Weights of a small image flow-matching model: patch size [4, 4].
Rows from block 3 of a small image flow-matching model, named by matrix and row number. Rows with one number within an expert belong to one neuron, the router's apart. Each number is 128 + 24 x the weight over its row's rms, rounded and kept within 0 to 255. All counts start at 0. After the name is the row's rms in percent of the matrix's.
Before each expert's rows are labels from the 100 images, of 14848 (inputs lightly noised), where the router gives the expert most weight on average: "top examples" is what is common among them. Only what is clearly more common there than usual is listed. The data: cartoon faces.
# router: router (model.blocks.3.mlp.router.weight, 32x384), inputs 64-127
# gate: expert gate (model.blocks.3.mlp.gate, 32x96x384), inputs 64-127
# up: expert up (model.blocks.3.mlp.up, 32x96x384), inputs 64-127
# down: expert down (model.blocks.3.mlp.down, 32x384x96, transposed), outputs 64-127

# expert 15
top examples: long hair
router.15 115 [138 120 143 151 122 141 150 125  91 130 114 135 154 126 149  92 121 149 138 120 129 148 118 112 150 124 114 140 107 138 192 107 125 135 112 122 118  78 123 150 112 114 143 132 136 119 149 140  87 122 141 111 127 145 122 130 138 104 128 106 116 141 154 131]
gate.3 087 [135 133 166 129 138 125 165 118 125 134 112 139  99 103 120 128 130 153 139 185  89  93 145 130 110  93 129 132 122 116 120 141 122 101 139  86 115 150 153 138  96 117 140 127  99 106  73 145 131 134 127 115 168 130 107 132 111 146 123 142  80 129 104 135]
up.3 098 [121 150 146 132 138 151 119 138 160 110  95 107 142  93 140 130 119 158  98 166 140 134 130 132 108 104 172 130 125 143 170 200 108 161 114  99 120 155 131 130 125  94 147  96 118 131  72 164 150 135 133 133 143 144 125 100 128 117 129 156  56  91 115 118]
down.3 093 [133 115 136 119 138 142 135 141 103 116  80 149 133 124 108  82 145 149 152  95 153 132 129 121 135 122 148 160 117 142 151  80 117 114 131 143 175 138 152 124 133 139 165 106 160 144  82 102 143 119  62  97 139 143 121 186 141 124 144  95 145 134 146 143]
gate.4 084 [166 146 108 131 147 102 158 123 143 121 148 114 154 157 127 126 140 138 125 167 108  91 100 142 104 146 124 105 152 155 113 108 175 139 135 115 121 143 137  77 114 154 116 134 122 138  71 133 115 142 175 161 117 127  97 121 108 123 128 119 129  94  91 137]
up.4 104 [106 116 195 125 146 133 131 164 149 142 117  85  73 108 148 120  97 131 140 124 140 128 154  79 135  74 129 165 144 164 100 137  88 104 144  88 135 125 136 128 131  94 112 119  80 136 125 117 104  87 143 100 129 159 129 110 125 136 124 121 139 137 104 147]
down.4 099 [ 82 115  99 126 118 149 143 152 103 157 118 146 128 143 113 160  54 121 123 158 138 116 156 141 115 131 125 147  95 142 124  92  93 127  76 121 121 145 142 129 164 163  88 155 120 103 133 130 127 162 119 132  88  74 136 159 120 132 135 119 159 148  95 134]
gate.5 102 [121 156 189 110 124  80 129 111 122 152 119  73 156 146 120  84 149 105 125 145 125  97  96 132 115 147 132  87 145 147 105 153 136 117 127  83  89 115 109 163 125 135 116 154 106 124 152  91 142 142 120 128 145 125  98 117 144 132 113 126 120 158 127  99]
up.5 104 [170 132 143 123 137 152 121 159 141 162 111 105 131 131 139 108  99 122 140 116 161 127 132 103  87 145 117  97 141 109  99  92 132 118 137 166 120 108 127 148 143 184 102 122 156 121  58  92 115  80 126 140 129 134 120 136 143 113 133 129 129 115  80 127]
down.5 102 [133 159 171 148 100 152 131 106 109 121  96 119 137 160 134  97 127 100 134 120 159 155 156 122 119  80 141 153 142 123 141 166 108 151 151 101 135 154 156 105 137 102 118 116 128 125 106 128  92 121 157 141 116 133 138 133 107 117 114 158  87 105 120 111]
gate.6 123 [125 106 126 138 151 156 144 105 138 127 109 136  93 158  89 159 129 102 145  88 125 122 114 135 118 114 106 136 114 154 116  95 108 162 126 122 141 128 154 109 128 133 152 165 117 136 122 125 132 109 144 142 121 126 108 127 121 105 145 131 105 113 112 145]
up.6 106 [163 156 111 142 132 165 119 138 137 157  99 105 141 114 139 124  97 164 131 143 118 117 166 151 153 166 139 120 139 122 117 151 154 109 139 140  98 161 126 139 117 122 123 118 100 145 118 100 125 148 100  69 146 132 112 157 181 109 129 140 112 118 139 114]
down.6 101 [132 103 126 116 124 139 150 155 147 125 161  99 130  84 135  87 122 162  85 110 162 134 126 127 127 143  83 100 127 136 133  99 103 115 144 132 109 116  99 114 141 141  97 121 117 100 127  94 140 131 122  87 117 125 122 113 132 174 157 137 122 120 120 167]
gate.7 080 [ 93 109  99 125 122 114 141 138  55 110 118 106 139 105 145 125 133 157 122 159 122 137  92  91 158 143 148 126 158 139 131  86 184 139 113 130 140 117  84  97  99 130 131 110 147 111  81 126 145 117 108 130 102 142 137 127 128 133 120 130 120 157  85 120]
up.7 108 [156 131 112 114 110 142 148 169  99 131 121 118 138 174 103 169 123 161 116  94 170 144 116 151 161 109 147 155 139 155 131 120 109 116 113 138 150 157 140 131 106 140 112 162  87 129 173 162  98 132 145 127 131 128 127 109 156 167 144  98 151 139 121 117]
down.7 095 [146  92 111 132 113 154 105 105 156 140 136 112 150 142 123 115 108 119 136 133 114 162 131 145 148 147 118 121 103 106 120 113 137 150 139 122 133 119  92 117 120  86 116 119 118 137 155 133 121 121 144 108 114 131 118 116 111 130 132 102 115 144 144 142]
gate.8 085 [137 129 175  97  92 103  81 101 130  96 126  86 122 160 142 111 105 122 133 158  96 147 104 140 113 126 168 105 150 127  59 126 124 148 156 185 116 130  81 155 125 153 110 148 130 132 135 126 136 135 118 127 138 119 115 142 116 121 118 130 123 133  65 147]
up.8 114 [150 109 160 139 111 118 161 137 139 124 135 146 162 133 124 165 128 130 113 104 128 100 133 153 113 118 185 129 164  98 106  92 127  63 135 127 138 161 175 128 117 121 105 108 133 133 140  92 102 145 153 132 145 161 129  75 109 130 121 133 181 143 145 114]
down.8 110 [ 98 101 102 138 157 112 144 161 131 158 102 124 128  90 120 123 156 151 155 125 137 152 160 165 122 148 130 150 119 130 123 190 161 143 124  92 156 136 178 135 122 128 143 162 136 127 108 132 191 148 126  80 139 119 139 142 178 110 122  91  77  64 100 147]
gate.9 094 [116 113 157 130 135 142 126 128 154 160 131 143 104 140 129  88 139 108 117  78 121 130 154 128 123 147 104 161  83 109 105 145 163 120 122 134 102  87 160 153 160 138 119 112 115 128 125 132 124 118 167 139 127 146 113 107  56 103 144 127 118 128 144 154]
up.9 090 [109  85 156 109 131 104 124 148 136 149  87 107 105 156 113 121 173  66 173 100 145 108 147 148 110 118 112 142 106 109 114 130 152 100 112  98 113 100 147 153 153 110 123 127 142 133 118 130  91 119 141 131 137 106 110 136 132 105 134 102 124 141 100 132]
down.9 102 [144 162 114 138 121 114 153 126 119  99  87 137 145 114 144 162 150 120 140 106 145 129 161 159 130 124 145 123 104  95 146 146 153 165 167  82 119 117 133 139  82  89 158 145 124 115 128 104 168  94 108 121 113 161 101  75 152 144 104  73 100 110 144 128]
gate.10 096 [155 127  97 143 138 143 125 131 115  95 150 135  93 105 168 161 111 122  71 121 144 142 122 129 139 120 148  83 120 151 111  92 127 106  35 111 120 127 151 107 114 143 134 117 135 119 146 127 137 127 150 125 136 179  89  97 112  96 124  98 117 134  59 101]
up.10 102 [129  99 157 135 158 118 165 119 108  95 103 141  80 157  99 103 137 167 182 171 122  80 114 117 143 150 119 141 122 130 117 139 116 121 155 153 109 107 124 162 134 146 117 147 120 166  98 122  81 131 143 109 146 144 140 164  95 170 113 137  91 132 149 160]
down.10 099 [144 106 137 120 151 113 145  97 136 119 154 118  84  96 115 150 125 149 119 169  92 130 139 124 114 111 126  77 129  75 114 137 108 139 155 153 103 115 145  98 129 116 123  77 141 125 196 120 147 146 147 118  97 112 110 124 120 143 147 148 155 152 144 172]
gate.11 102 [ 71 127 129 116 109 130 110 127 136 107 150 160 149  70 127 114 160 130 119 133 139 109 108 147 136 134 136 115  82 103 135 108 163 134 116 130 118  97 115 117 124 131 129 155 120 121 106 125 151 104  91 124 112 130 107  49  99 129 140 115 122 141 104 134]
up.11 091 [150 110  96 113 125 113 162 135 162 102 149 104 186 151 151 219 117 129 130 115 127 161 110 127 109 118 143 125 142 143 120 140 107 171 134 121 144 198 151 127  69 106 126 111 151 142  51 122 121 144 125 137 121 126 136 143 154 138  85 106 146 139 152 134]
down.11 099 [135 101 112 151 133 112 111 156 145 127 154 125  85 173 122 123 141 104 129 105 143  86 106 110 152  89 147 116 143 174 135 109 161 127 130 113 101 114 120 122 122 125 137 178 153 148  79 157  97  92 154 146  94 107  97 205  92 103 100 167 160 170  76 117]
gate.12 125 [116  97  92 137 130 162 127 158 133  83 117 133 122 107  93 168 106 104 143 133  94  96 114 132 114 102 113 144 155 149 143  95 128 138 101 127 146 142 162 118 101 106 116 132 129 108  83 167  83 105 134 143 128 157 129  92 130 141 129 154 128 124 114 131]
up.12 112 [135 108 159 119 145 121 128 145 136 117 105 137 114 119 127  61 151 115 165 169 126 126 109 122  63 115 118 134 164 121 141 128 141 121 141 143 126 105 129 139 138 142 122 142 150 135 132 138  98  99 157 147 138 129 150  85 108 148 144 156 108 124 109 130]
down.12 110 [121 123 110 103 137 145 107 112 141 128 113 138  97 147 116  96 155 119 120 128 143 138  72 109  73 117 153 104 138 123 120 105 121 147 115 108 180 125 128 155 138 158 125 125 145 125 115 125 117 112 142 116 114 110 137 111 150 112 131 117  99  89 136 101]
gate.13 096 [119  90 144 140 163 131 112 102 122 170 113 109 112 139 112 113 142 125 130 108 120 165 108 113 131 149  93 163 122  83  95 112  97 167 143 108 105  89 152 146 121  97 123 186 132 122 126 112 131 147 137  92 127 114 122 150  91 145 136 149 128  73 129 121]
up.13 099 [112 114 148 149 204 114 136 133 117 143 146 115 101  95 133 117 177 104  97 110 124 122 117 168 160 146 103 133  96 123  94 125 124 110 138 131 164  99 117 127 147 157 102 135  96 125 131 105 120 122 126 120 140 134 162 166 104 131 153 120 199 111 142 130]
down.13 097 [124 164  90 109 132 100 122  94 126 153 147 128  86 146 160 126 131 117 122 141 132 155 111 108 142 141 142 116 112 146 148 105 116 168 119  87 174 113 154 131 128 133 146 124 137 136 113 148 111 108 123 136 177 134  98 103 132 113 125 125  92 108 122 134]

# expert 10
top examples: a bun
router.10 095 [123 118 122 133 123 164 172 185 115 119 142 126 141 137 112 160 147 122 101 120 102 106 192 118 134 159 154 120 163  95  88 126 119 111 144 147 110 159 146 127  85 158  89 146 130 125  88 146 103 101  99 151 124 123 172 137 130 114 115 125 148 153 135 125]
gate.0 082 [123 111 137 134 130 169 151 121 104  95 133 132 102 141 138 120 140 122 101 102 143 123 160 154 138 137  92 121 144 139 126 151 109 138 153 145 160 137 107  90 145 109 109 144 124 156 172 118 130 147 131 163 147  92 149 147 142 139 119 117 141 129 149 127]
up.0 087 [113 137 118 134 145 155 143 127 140 125 129 118 164 127 140 110 164 129 136 121 162 101 127  40 119 122 134 120 107 137  83 122 126 120  68 143 161 164 104 124 130 139 107 119 130 134 130 127  99  87  94  86 112 138 155 122 161 120 134 132 144 126  17  85]
down.0 096 [135 149 149 133 109 167 121 106 157 116 129 108 106 110 156 142 102 129 132 123 157 129 116  72 151 175 158 133  88 144  97 112 137 135  94 101 170 149 136 139 115 132 115  92 134 119 124 119 141  92 125 113 154 106 105 150  84 124 126 112  75 155  86 130]
gate.1 093 [128 180 125 121 137 163 153  64 128 133 132 169 127 136 115 151 148 127 101 117 182 135  81 116 137 137 141 129 109 163 172  68 165 120 123 116 167  90 102 144 124 106 116  93 125 134 106 130 125 119 118 156 124 115  94 126 133 130 151 136 147 126 108 118]
up.1 096 [106 103 141 153 110 158 142 108 130 140 132  91 120 113 136 144  97 121 107 148 140 138 108 153  96 102  72  89  80 141 146 113 135 111 142 119  93 133  94 119 131  97 165 134 130 128 106 112 126  98 136 151 121 141  94  93  86 135 159 126  98 133  75 117]
down.1 095 [113  96 154 101 145 106 117 127 117 128 141 138 111 151  99 145 132 129 138  99 148 121  97 142 126  73  73  90 167 141 109 106 120  96 123 130 117 136 145 124 108 126 120 138 130 120 115 117 101 145 123 149 132 135 167 130  86 173 165 136 138  74 143 143]
gate.2 101 [114 122 113 141 135 104 119  93 120 167 109 126 163 118 176 133 139 127 128 126 122 125 122 120 130  69 144 130 117 102 134 113 216 118 112 169 150 148 164  97 149 146 146 140 121 116 169 105 135 104 142 159 120 128 137 135 130 187 124 129 119 119  96 133]
up.2 101 [143 161 104 133 137 122 140 142 135  80 133 162 114 152 118 162 160 121 144 146 143 144 109 199 163 184 106 147 135 106 108  76 111 136 158 134 133 149 148 167 111 106 113 132 128 132  89 129 138 159 153 112 120 108 126 137 189 118 141 167 150 111 179 150]
down.2 098 [134 154 174 117 120 183 128 120 124 134  97  88  86  74 137 137 142 100 134 151 108 115 131  33 110 136  90  72 114 142 149 146 133 103 135  77 135  97 129 157 116 112 164 165 107 143 143 109 123 165 102 118  92 116 161 116 105 140 133 114 137 134 130 113]
gate.3 110 [139 153 131  97 130 127 131  93  92 125 160 113  93 162 120 133 172 118 137 159 115  98 153 147  99 151 117 150 117 143 115 158 109 120 124 118 100 110 109 132 204 140 143 123 110 124 137 127 151 125 115 120 123 137 137 126  92 131 129 117  86 145  98 149]
up.3 105 [171 161 111 117 150 140 128 119 109 116 165 164  74 152 128 101 129 145 133 146 156 123 155 143  78 180 133 162 121 136 110 142 123  98 103 116 143 102 116 121 198 151 126 120 123 134 132 129 158 129 157 141 116 143 125 155 108 124 124  96 121 132 126 168]
down.3 113 [127 115 157 102 140 213  88 166 116 169 169 136 167 145 126 135 134 144 148  81 125 144 127 150  91  76 132  90 116 145 191  79 177 159 158 109 122 109 135 108 126 164 145 125 130 124 109  86 150 135 115 156 104 147 144 149 145 180 151 137 130 118 133 106]
gate.4 075 [112 116 171 111  86  87 112 127 122 113 116 129 129 181 114 134 101 117 104 141 152 147 137 144 101 109  78 146 131 128 161 101 133 187 104 134 112 153 116 109 126 106 198 132 131 117 120 131 135 161 109  91 120 110 149 176 130 109 171 147 126 161 148 157]
up.4 102 [120 158 112 133 124  68 137 116 111 115 122 128 191 126 104  82 110 140 148 120 132 151 116 148 147 117  83 163 147 144 137 123 143 126 146 115 114  95 111 147 118 121 105 129 118 109 193 123 128 144 149 155 102 146 107 110 132 106 153  89 114 155 134 140]
down.4 105 [109 147 137 115 124 177 106 131 138 151 147 130 154 138 106 142 142 141 131 152 134 175 129 107 115 161 159 145 141 121 106 159 134 137 180 109 131 125 133  97 139 129 151  86 122 131  90 151 115 167 140 127  99 107 129 145 128 160 157 105 107 104 100 140]
gate.5 099 [137 144 180 104  96 148 112 116 111 127 168 160  95 138  99 136 160 138 133 117  99  97 118 118 127 138 123 126 123 172 155 151 135 111 121 103 116  89  99 102 133 136 122  92  85 138 121 147 145 109 152 119 113 121 142 112 122 122 127  82 121  95  54 115]
up.5 099 [107 125 118 119 152 114 131  79 110 102 111 160 135 103 145 132 161 154 170 170 132 118 157 139  87 124 125 107 151 118 166 175 105 118 143 115 120 167  81 134 159 167 150 110 157 128 140 118 157 146 151  89 143 121 148 148  79 163 133 110 106 150 172 126]
down.5 100 [124 151 117 120 146 139 139  99  95 106 162 145 141 122 145 130 109 145 133 113 169 107 102  93 125 133 179 163 154 120 148 111 113 158  98  96  86  97 127 120 120 138 134 138 160 111 145 150 177 126 126 115 139 144 135 146 149 148 133 103 137 132 105 125]
gate.6 089 [163 142 171 121 114 128  99 105 141 109 130 155 116 136 130 147 108 146 147 150 109 114 134 122 136 147 143  95 145 164 154 184 150 137 131 138 117  81 104 126  95 120 102 108 136 149 121 110 120 141 134 123 131 161 122  99 103  92 127 122  86 132 155 103]
up.6 086 [128 138 135 122 117 122 158 145 140  89 111 127  92 107 137 110 130 130 152 137 140 118 157 112 111 144 123 115 170 108 109 155 164  87 132 114 121  93 139 102 121 111 129 110 107 129 115 132 140 150 138 155 147 154 144 135 173 110 114  94 174 131 164 115]
down.6 093 [116 112 137 136 169 106  98  96 148 146 159 151  89 135 141  85 141 115 179 149  95 147 152  65 123 110  80 132 141 114 111 122 130  97 140  94 109 169 139 151 157 131 109 113 125 133 114 149  92 142 129 114 128 101 129 115  65 123 164 105 104 145 111 131]
gate.7 081 [105 141 102 128 138 124 129 137  92 157 111 109 132 124 115 124 131 169 170 114 122 147 147  98 136 193 168 146 147 156 111 101 124 153 131 126 150 107 115 133  81 128 141 121 149 111 137 128 106 165 135 163 114 151 115 123 158 117 121  94 136 124 134 137]
up.7 079 [161 131 138 149 146 109 120 105 158 124 131 156 137  72 152 147 104 119 151 113 102 169 120 173 118  79 126 120  93  99 119 103 111  99 108 136 107 140 133 160 190 156 186 135 135 128 146 121 106 151 109 143 142 126 117 126 175 208  93 136 158 160 151 132]
down.7 094 [143 114 111 128 125 141 144 139 108  98 133 143 158 113 143 127 138 118 144 117 155  75  99 173 156 128 124 110 114 170 132 136 126 110 119 142 117 138 100 108 122 116 151 192 171 100 175 148 169 124 144 137 113 143 108 126 163 137 115 120 125 163 149 129]
gate.8 081 [117  88 117 128 157 140  99 159 105 167  72 133 142 157 117 121 124 160 117  98 159 127 120 101 151 131 139 155 151 152 151  76 145 116 111 133 151 141 122 144 120 106  80 110 153 126 112 124 137 115 100 114 151  84 127 201  92 183 129 148 121 154 176  85]
up.8 095 [138  92 153 133 126 116 101  73 113 129 106 130 147 117 136 163 150 125 136 113 129 107 105 146 127 102 131  80 122 128 112 140 142 137 128 141 110 160 121 114 136 111 142 144 130 128 135 132  86 124 123 117 150  95 110 160 142 142 133 177 119 113 136 111]
down.8 093 [133 103  85 106 126  87 139 158 148 102 170  83 133  98 151 193 134 153 132 133 132 135 107 153 122 133  85 125 122 138 135 131 141 142 101 140 110 142 115 125 145 170 162 153 118 171 151 128  96 132 140 134 122 119 132 138 132 147 150 119 105 128 120 128]
gate.9 095 [153  99 149 127  97 130 119 141  83  96 136 211 158 122 143 121 125 158  84 110  83 108 126  90 110 144 164  55 129 134  92 144 127 112 172 141 161 112  65 104 105 126 143  82 142 116  99 109 103 146 112 129 138 125 141 144 129  94 112 147 130 140 116 100]
up.9 098 [124 176 126 132 114 127 169 134 153 118 129  81 137 141 114 134  68 157 129 130 106 157  89 180 127 135  76  98 119 127 141 165 115 163 143 149 127 132 127 152  76 100 142 129 150  87 109 131 141 131 130 126 121 142 104 125  81  92 153 130 133 147 204 105]
down.9 090 [113 124  88 106 159  84 132 109 121 127  87 107 105 107 141 157  91 124 122 169  99  87 131 181 144  58 125 102 124 143 129 152 142 115 125 119 150  96 155 130 125 153 113 118 129 118 139 126 143 121  97 141 185 122 163  91  80 122 125 137 101 121 133 144]
gate.10 086 [133 120 142 175 126  82 157 152 112 157 126 136 158 117 124 124 138 182 134 114 173 135 132 118 173 143 112 143 156 137 105 181 101 138 113  84 153 174  81 139 106 104 142 161 109 102 109 142 108 121 122 118 133 150 124 138 158 138 137 173  95 114 136 129]
up.10 082 [ 71 115 114 135 129 100  94 130 115 133 109 139 151 141 126 134 121 143 117 118 138 113 140 139 120 126 161 177 103 114  82 120 101 133  99 119 127 167 129 120 130 134 120 129 126 127 124 122 132  82  95  73 128 105 111 159 102 195 102 132 129 152 120 131]
down.10 091 [125 126  92 135 136 100 139 120 119 128 138 100  96 132  59  96 124 105 115 105 138 117 122 102 108 125 120  97 131 167 145  89 152 124 135 112 113 115 135 148 132 127 161 121 146 132 124 147 110 132 138 160 120 120 120 136 176 109 160 137 134 124 135 122]

# expert 19
top examples: surprised
router.19 077 [129 129 177 133 131  66  83 135 117  92 123 125 106 155 124  90 145 133 132 149 168 130  98 129 141 153 132 117 131 122  93 140 148 118 167 128 133 133 111 109 157 131  80 121 129  88 113  98 145 133 133 142 134 100 102 111 117 133 149 109 150 135 114 138]
gate.3 097 [103 131 115 146 116 160 153 111 127 115 129 113 101 152 143 134  92 114 123 139 109 147 120 110 121 112 161  77 101 135  76  64 139 137 119 153 101 129 123 131 123 115 113 127 148 130 177 108 125 122 169 114 146 143 144  64  99 123 141 120 107 142 111  84]
up.3 102 [153 119 154 128 130 137 109 113  95 144 116 102 142  97 122 173 105 175 142 127 159 150 138 139 126 123 105 141 172 113 120 156  77 144 166  91 148 135 149 120 114 117 136 125 136 151  73 137 134 130  80 144 136 100 130 147  90 195  97 121 157  55 115 170]
down.3 099 [148 172 125 168 121 132 144 180  95 149  92 131 139  80 125 133 112 128 135 153 143 176 129 124 105 128  50 143 113  91 102  98 141 136 166  94 175 147 118 146 118 180 101 178 136 167 143 116 135 158 149 133 134 111 138 111 156  63 104 176  67  77  99 103]
gate.4 104 [127 109 159 115  48 140 136 143 158 103 128 143 160 105 108 130  79 120  86 148  99 123 142 182 126 117 163  84 134 126 136 166  86 170  93 109  98 135 154 181 126  95 165 134 130 144 140 119 133 135 111  93 178 136 105 132 122 117 107 144 144 114 183 115]
up.4 127 [121 168 102 114 208  86 110 120  89 139 113 126 107 146 136 107 114 124 152  85 159 179 127  25 126 139 103 149 129 107 125 101 141 114 116 119 200 146 163 105 150 145  56  90 141  81 114 125 154 164 106 121  86  92 134 142 123 138 143 127 121 151  76 141]
down.4 112 [138 155 183 119 121 136 127 144  83  92 159 121 145 117 156 141 145 125 104 122 135 170 152 160 138 127 169 179 114 126 130 162 106 130 102 174  96 118 107 104 119 129  65 129 109  96 102 129 118 110 115 130  91 156 117 111 116 123 136 114  95 151 142 148]
gate.5 106 [137 123 106 145 107 153 147 100  89 126 126  95 127 153 114 148 110 109 137 158  93 134 179 119 148 142 101 180 126 112 142 118 150 126 142 154 124 147  80 148 124 129 130 136 102 152 144 134 158 170 145  74 123 134 156 209 174  94 155 167 156 128 166 157]
up.5 105 [115 106 125 100 108 131 141 110 101 118 133 170  88 116 147 138 115 134  99 107 123 142 125 128 140 129 132  99 110 160 110 104 126 136 143 118 120 113 146 146 104 132 103 121 150 136 150 132  85  87 123 125 134  97  76  57  85 132 108  52 139 122 135 149]
down.5 103 [118 135 109 129 118 104 131 113 173 120 136 106 146 150 138 141 141 126 113 125 172  98  98 121 107 130 110 100 128 127 105 145 148 144 141  98 136 122 173 133 153 103 101  82 152 124 139 144 142 162 172 151 136 132 165 132  84 105 117 180 108 130 122 139]
gate.6 108 [147 110 142 138 132 121 134 114 120 104 105  87 112 129 103 145 149 112 160 111 145 139 150 109 143 153 114 176  79 169 139 108 131 118 168 174 113 154 135 137  92 104  89 128 119 124 143 151 139 136 136 127 134 155 141 143 160 112 154 124 161 142 146 125]
up.6 101 [ 91 102 176 117 124  99 132 139 154 104 122 137 165  50 122 153 122 117 112 139  92 160 105 177 112 108  92 142 145 117 172 105 113 133 129 127 135 123  87 123 146 160 142 142 124 141 195 170 104 154 136 107 132 127 136 161 126 123 127 149 147 148 114 120]
down.6 099 [113  99 145 160 107 135 142 161 134 104 116 110 122 126 122 167 110 178 143 162 149 114 179 121 113 125 124 103 141 120 178 105 152 167 104 114 135 138 122 146 114 146 100 155 138 157 138  92 123  97 155 120 135 120  90 115 104 126 105 122  80 146 100 119]
gate.7 115 [ 98 135 122 153  83 102 122 160 128 151 132  78 141  97 155 140 127 116 131 118 100 130 151 131 122 106  96 119 142 128 123 138  70 111  94  90 109 148 168 131 139 137 142  99 111 124 160 107 125 112  91 121 133 158 120 152  88 120 128 106 163 127 144  92]
up.7 115 [113 123 121  90 133 129 134 130 145 185 123 155 133 124 120 118 121 137 130  92 178 126 115 109 110 144 147 145 133  97 135 104 120 123 109 102 163 119 119 129 133 114 106 124 142 124 157 113 133 124 171 131 125 106 182  84 149 102  88 143  98 124 138  98]
down.7 108 [ 94  90 159 128 149 161 117 115 139 147  94 102 107 142 119 109 160 134 166 149 185 142 150  97 151 143 151 129 131  98 153 119  96 134  59 136 121 117 146  85 129  76 144 152 173 107 176 116 131 133 106 139 138 113 122 110 130  94 118 113 104 123 118 149]
gate.8 092 [146 181 166 168 133 120 155  91 125  76 150 156 170 138  98 117 103 116 148 132 132 117 140 130 126 147 129  85 147 137  97 124 114 126  71 112 113 122 146 156 118 107 130 140 136 119 148 103 112 142 134 104 113 155 127 112 122 144 147 172 153 154 151 153]
up.8 094 [134 131 100 152 142 142 121 107 107 124 145 147 101 139 120 158 141 100  79 123 114 136 104 127 129 126 205 140 136 137 133 113 115 109 112 138 170 139 161 123 124  78 146 121 143 101 144 141 155 112 124 117 111 128 110 136 114 138 156 158 132 176 124 138]
down.8 103 [134  98 114 101 132  91  85 158 157 111 132 133 127 138 150 118 103 119 121 106 141 151 111 106 124 102  97 167 131  75 102 121 113 169 140 134  97 104 109 112 148 120 114 129 159 130 120 113 121 131 137 119 116  93 139 114 119 174 138 138 134 112 128 143]
gate.9 099 [131 159 132  86 146 107 110 113 123 136 137 131 188  55 134  99 158 117 164  86 132 160  88 152 145 104 109 143 114 123 157 112 132 149 116 124  76 132 103 113 140  86 134 148 165 110 183 163 134 138 130  99 153 154 140 125 160 111  95 134  78 136 138 139]
up.9 101 [145 118 144 129 130 179 106 133  97 139 119 124 145 137 136 127 177 108 129 105 142 167 130 132 134  94 143 154 137  89 153  85 109 127 113  94 106  86  82 138 152 127 126 116 122 152 185 124 140 123 133  81 153 121 145 145 119 175 142 153 122 143 108 158]
down.9 106 [115 155 123 172 139 116 177 161 109 151 166  94 148 149 106 127 116 129 101 123 114 125 124 113 152 149 119 118 127 117 142 121 115 112 164 170 110 115 130 165 146 128 167 139 113 120 106 101 128 117 135 125 162 123  99 127 164  88 159 165  77 120 141 165]
gate.10 108 [ 80  86 119 146  68 150 152 133 133 111 112 104 102 122 110 122 192 142 136 142 108  74 135 102 131 170 112  80 141 138 123 132 157 119 168 130 142 150 145 163 114 122 123 139 126 128  87 118 120 134 120  79 146 119  98 154 182 129  93 148 141  92  59  70]
up.10 102 [134 123 117 130 158 116 118 119 108 139 134 126 154 156 125 112 125 106 137 115 169 148 183 129 155 113  97 173 106 130 161 132 142  83 139 133 121 105 152 120 145 135 141 111 151 127 153 152 164  79 172 156 129 127 152 136 138 131 146 101 128 157 153 153]
down.10 105 [150 138 103 111 133  87 112 128  86 125 182 131 105 174  90  58 110 135 152 140 148 154 155  96 120 139 125 163 107 121 137 161 153 106  77 106 128 104 114 115 130 108 110 126 150 125 112 172 168 104 145 108 137 109 151 127 119  97 154 121 139 152  70 144]
gate.11 090 [131 158 139  75 101 111 105 162 111  73 133 166 142 130 120  99 105 159 147 105 171 139 144 161 127 115 110 130 119 147  87 156 146 183 156 139 127 142  89 163 118 124 138  78 134 139 105 141 134 111  89 152 130 136 114 155 135 129 104 128 128 154 135 152]
up.11 082 [153 137 122 161 111 131 155 113 104  97 162 115 154 182 132  95 164 101 162 123 145 123 143 121 149  91 162 136 141 141 145 130 117 138 123 116  81 100 154 153 106 144 123 168 119 138 136 159 117 126 139 152 111 163 161 100 125 121  96 124  93  97  99 144]
down.11 095 [131 128 159 116 106 168 129 121 111 118 111 140 121 143 155 160 101 154 178 125 136 122 141 103 132 187 163 109 118 110 136 109 112 152  88 130 105 125 140 117 132 128 125  91 185 139 136 122 102 117 124 106 130 140 130 158 164 117 113 104 145 122 109 185]
gate.12 082 [119 147  99 125 138 149 150 143 104 149  92  87 114 116 126 104 174 105 158 127 116 146 162  83 173 167 140 143 169 120 162 144 150 109 159 101 130 128 145 119  95  74 107 132 113 118 101 131 154 114 157 125 128 139  93 114 163 120 154  79 171  80 127 118]
up.12 090 [ 58 138 150 135 137 103 121 148 110 152 129 120 136 132 127  51 161 132 133 109  90 137 150  77 136 107 111 136 137 102 142 128 129 110 102  86 131  96 125 143 136  92 140 114 114 142 142 134 132 102 144 109 140  85 178 149 123 110 145 145 182 120 129 156]
down.12 090 [138  87 161 118 132 125 116 145 145 143 123  79 151 104 114 128 115 111 137 127 165 148 136  84 103 165  77 120 126 128 118 139 119 141 175  86 136 127 137 109 147 142 134 179 105 102 148 127 138 172 141 130 136  69 161 142  88 118  92 142  95 119 157 147]
gate.13 097 [123 111 109 128 153 130 117 132 108 135 107 105 167 136 119 155 179 130 140 118 140 124 157 114 130 140  85 137 107 132 105 128 134 130 143 139 117  80 120 159 140 135 112  79 117 113 126 123 120  93 171  87 102  91 159 154  79  86 134 149 160 125 163 153]
up.13 102 [183 137 111  99 160 157 136  94 134 125 147 113 117 138 115 129 128 111 155 125 176  83  84 124  70  87 128 153 153 133 152 108 133 106 145 136 117 132 140  80  88 117 160 141 152 141 114 155 152 142 103 190 114 163 138 121 152 127 152  25  84 142 113 131]
down.13 103 [172 167 130 142 122 151 116 107 137 121 110  77  93 132 158 137 118  94 141 136 118 152  77 140 184 142 125 105 154 122 121 146 172 132  83 105 138 146 115 124 161 125 121 125 178 138 131  95 135 149 122 188 126 140 158  93 136 159 100 162 156 145 117 150]